A small image FSQ autoencoder, trained from scratch: encoder patch size [2, 2].
Rows from block 8 of the encoder, named by matrix and row number. Rows with one number belong to one neuron. Each number is 128 + 24 x the weight over its row's rms, rounded and kept within 0 to 255. All counts start at 0. Numbers have three digits each. After the name is the row's rms in percent of the matrix's.
# fc1: MLP up (encoder.blocks.8.mlp.fc1.weight, 1152x192), inputs 0-47
# fc2: MLP down (encoder.blocks.8.mlp.fc2.weight, 192x1152, transposed), outputs 0-47
fc1.538 096:087148129147132114122113131127143156128138177114111100133141144118136099122133136108174148109145116153146155126125101126141105125115126120125099
fc2.538 100:174126107100101126124140095109120156156134132129139085130148111133149064141116136077114109126167140110131107121157150118140162131173118149117128
fc1.539 095:139135095117114132115130139164127146124134130156071151166125120104163119120111166132105136102128122134122177124147095123102119159103134149133126
fc2.539 098:122134108134155106188121108077067060146130089102125145124119156142115152086141116154158079156115183121125122093097108159149113145152125153086129
fc1.540 108:117111108112145114134130101109130148106159100135148106126153093116122143121096110144169155158123111127127125137125088173179105113097114077164141
fc2.540 099:100124119153133161142111134105140115151132142102134108156090086105168147139145125152130112103108127154062167130105101130148104122114117095158122
fc1.541 100:115136116127095098150146096119099134124162139143084111165157118136146125096127166123090124165128096110132153102108131126172156094153117103090131
fc2.541 108:169132118171121110129127133114072095114124119148179129118097120130146109112132104167139167089110113144119099129164136111118144115106127150124181
fc1.542 105:114146195124134122123120111115119163121081106144126140088170142134126129107063147125130141126115125069134150107144161122129113110158090141177158
fc2.542 100:120159153118098138135140137169175083127132136147106114126131175144108122118132145089097164138109098122164109104126092096120129179181119104156139
fc1.543 106:150122172132149069163146152152126136127091124112142126143131114157151125086127128149143169159171083111123145145089181158124142141096140150167119
fc2.543 100:124119129110134135140150134126112133153119168115152128128101095099108153121153092054133122127152137157136148157148187176137107090127146098122145
fc1.544 099:144070171128123111146147108100130126065149098151099111107174142111117112155132107134156116180125103146114104112126181103134128131135156104130110
fc2.544 093:126161110134157110145134098116142150109131127136114158150167126093125155118168150149139116122158106102167111098101153161108136124126143134101113
fc1.545 096:060173097157113102096134113118144108089139119129134125155141172120118158119123141090118154123104120116139152128154149107160142124129138089180133
fc2.545 102:070121156142140159119141104126180127159087145155100102120108111146154137123148130097122124203147098134157161124120133150139143156127107153144142
fc1.546 098:164138126119130105110106115118113093113126135074121089088123170116122118085111108075122130132125132182146134160087136114148097100107130145158082
fc2.546 103:167120144138140122147147159141160157152165058108156159137158156100129078122172082147173135158160128132119148172108104100136075088130109137162116
fc1.547 096:119113113154092155104130103116074127165111109100084099159156118120104108128151082142138170137135124141135107119140118100122153094161116130134150
fc2.547 097:140167052103127138077128122137137167115082138101148160113092166113102119178126135127175153104078137109131116117102111113114132113136154148128135
fc1.548 100:142144127153088152106121162104130123108163110137126145101111134133111174143190103080122116133109114137111146152167122175166113131058154118143162
fc2.548 097:144124142189153118152158143140116131094147122175128098163155126140148133153141132105087125142135103096112129112104137120135123174151081084141109
fc1.549 100:122125112114101136131100144151091147104108113112126136114110151121111135107128157162121108114162089148141163141096122151162112114179110162167174
fc2.549 105:141165115143165170136109131122085117092102153110157137111097127148156128159126167104120184096159150140124151089138173120144135090124144140136142
fc1.550 089:142120105146124150158116117119129113106139120073118122099102113133090110136097084143128145133141114144093130098060087107178199108150136118130174
fc2.550 103:147127113119121153131140122134148125101114148122103148112085117150144106143079131123110136133147126125139128115134080092161160135128211142132116
fc1.551 112:181134123136092105125108139124125098120127121145092156158149119122145140161117150136107132119110156174154113096082120095098093167097141109110131
fc2.551 110:138103119108107152150101134112112173115120134127123112151082105132147140183132093174114093088141195137135116120122153148180111142106116136134119
fc1.552 109:131132109130116072149092155120157161135115074117081149135157096160171128143125105160163115166150165131127152083131118150136124093143115106155111
fc2.552 098:145147116099116140105053138092132129122169135110142179152101131152132150144160162152134136128126139138138086092131121130140100115139094138134192
fc1.553 100:096135116123118118168180168123095151091149146169112167104131097102134136116147141135167101145097105129091136156125115135114160158133088133159132
fc2.553 109:084100173114132144150127083105163109123113151075119154123182126102102124151137124151165115101113116101171110123130165127168148125107118100100106
fc1.554 101:129098134105188119106154134128135132113120100158089104131094119119092174165133157142081112145140138110109100140160147131118132153135127123084128
fc2.554 112:133113089095152128131116190137130100111110187099147154137127169106127140135138111106159101142117139087135130131098121147174128105118110134171181
fc1.555 096:118131160096112086110143094101125155101118154140124117151132167125157177097122134134128150150148155110089156102148153163111126102110156166110151
fc2.555 097:129143147121155145136128074135133149090159171067120117146116103109172123135114061107132127157161096125119098095111065112123074117136114131126092
fc1.556 100:129106116128120131092146129106182147097125124116141142123103169113173126124099143121122178093114144131103124112140156124143097136115163128124131
fc2.556 111:100136107116147106120107101149137160138114122107119181123152107112085117108132202131148154137091106155109121146123100147102152106112115095131112
fc1.557 101:190125125115148160121161114125144110093129127115101115150105128165150128158122104108123110104117189141079146131118148120124125152102135132120125
fc2.557 093:093150100149127117166104161144174136106132149161123163144155138104111097141119128090130139086093125136105156099157146169139105165089164125137118
fc1.558 102:140115179100143157154109149086146102113117085143136114147113113113145169075148167166151145153172105169119098068099116134091142131121203187156090
fc2.558 098:162135132119087100131142155112127143155156130077140090136142153147156065095153085146135114111134131070154158146158144146153098113125110163128110
fc1.559 095:114120118143155113174167139144111135085107119147105140115139154093132101148175103129120179127085114106140127122102140144124107142136120079141137
fc2.559 096:126101101136118151092141138127137122122124156144121112110159121087098123096116138113146157134129161099137103129131125169164114115155101111112139
fc1.560 093:124110111146110110182102100120106138100082122124103120118112116136126160111131126134112128051115110116130188145139119135120091113113097132129102
fc2.560 102:153131124123108163118093128109113114127101126087093127104118102135136135105142132121160130131151162136106071162097119137129146175127126114149136
fc1.561 101:125115099154109118163067111139154140109106086128146127112173107111159074073175132099076129162132138145136104128100121109122112125138138155133173
fc2.561 100:145124159105124163134144151142145150103135140133106081113168137131106178123101104133102116117125074145125153117133127124136131153139094170154110
fc1.562 106:160138075182159138137105126104126133135117160121154141149146122071117144135148147126120114130138123141122131151125125123106133130130162129171156
fc2.562 098:115146091112116088124113122141111142156148119142148164137146104155058124133125122120126089095098104111174141125108077148114145135127157120129108
fc1.563 097:093132144150079113184131132113152115138151183133149107135130155091121111120129116082140123120138148157141119130107087158109096108094142103118104
fc2.563 106:103120117064157181167103100094131142102144118135105147133148102134120125103127113155084145118150122150118112141145098109096163146133080092147130
fc1.564 104:145100101115099100148105105138131114132128163110137137153124139124133089145088170064117078146133100128166119096116106113120152104144167109126182
fc2.564 100:130101143096128111114087100198116083123142154101106171106095117143130145147158149157141130126172106118102092134124099131121155129097129111121115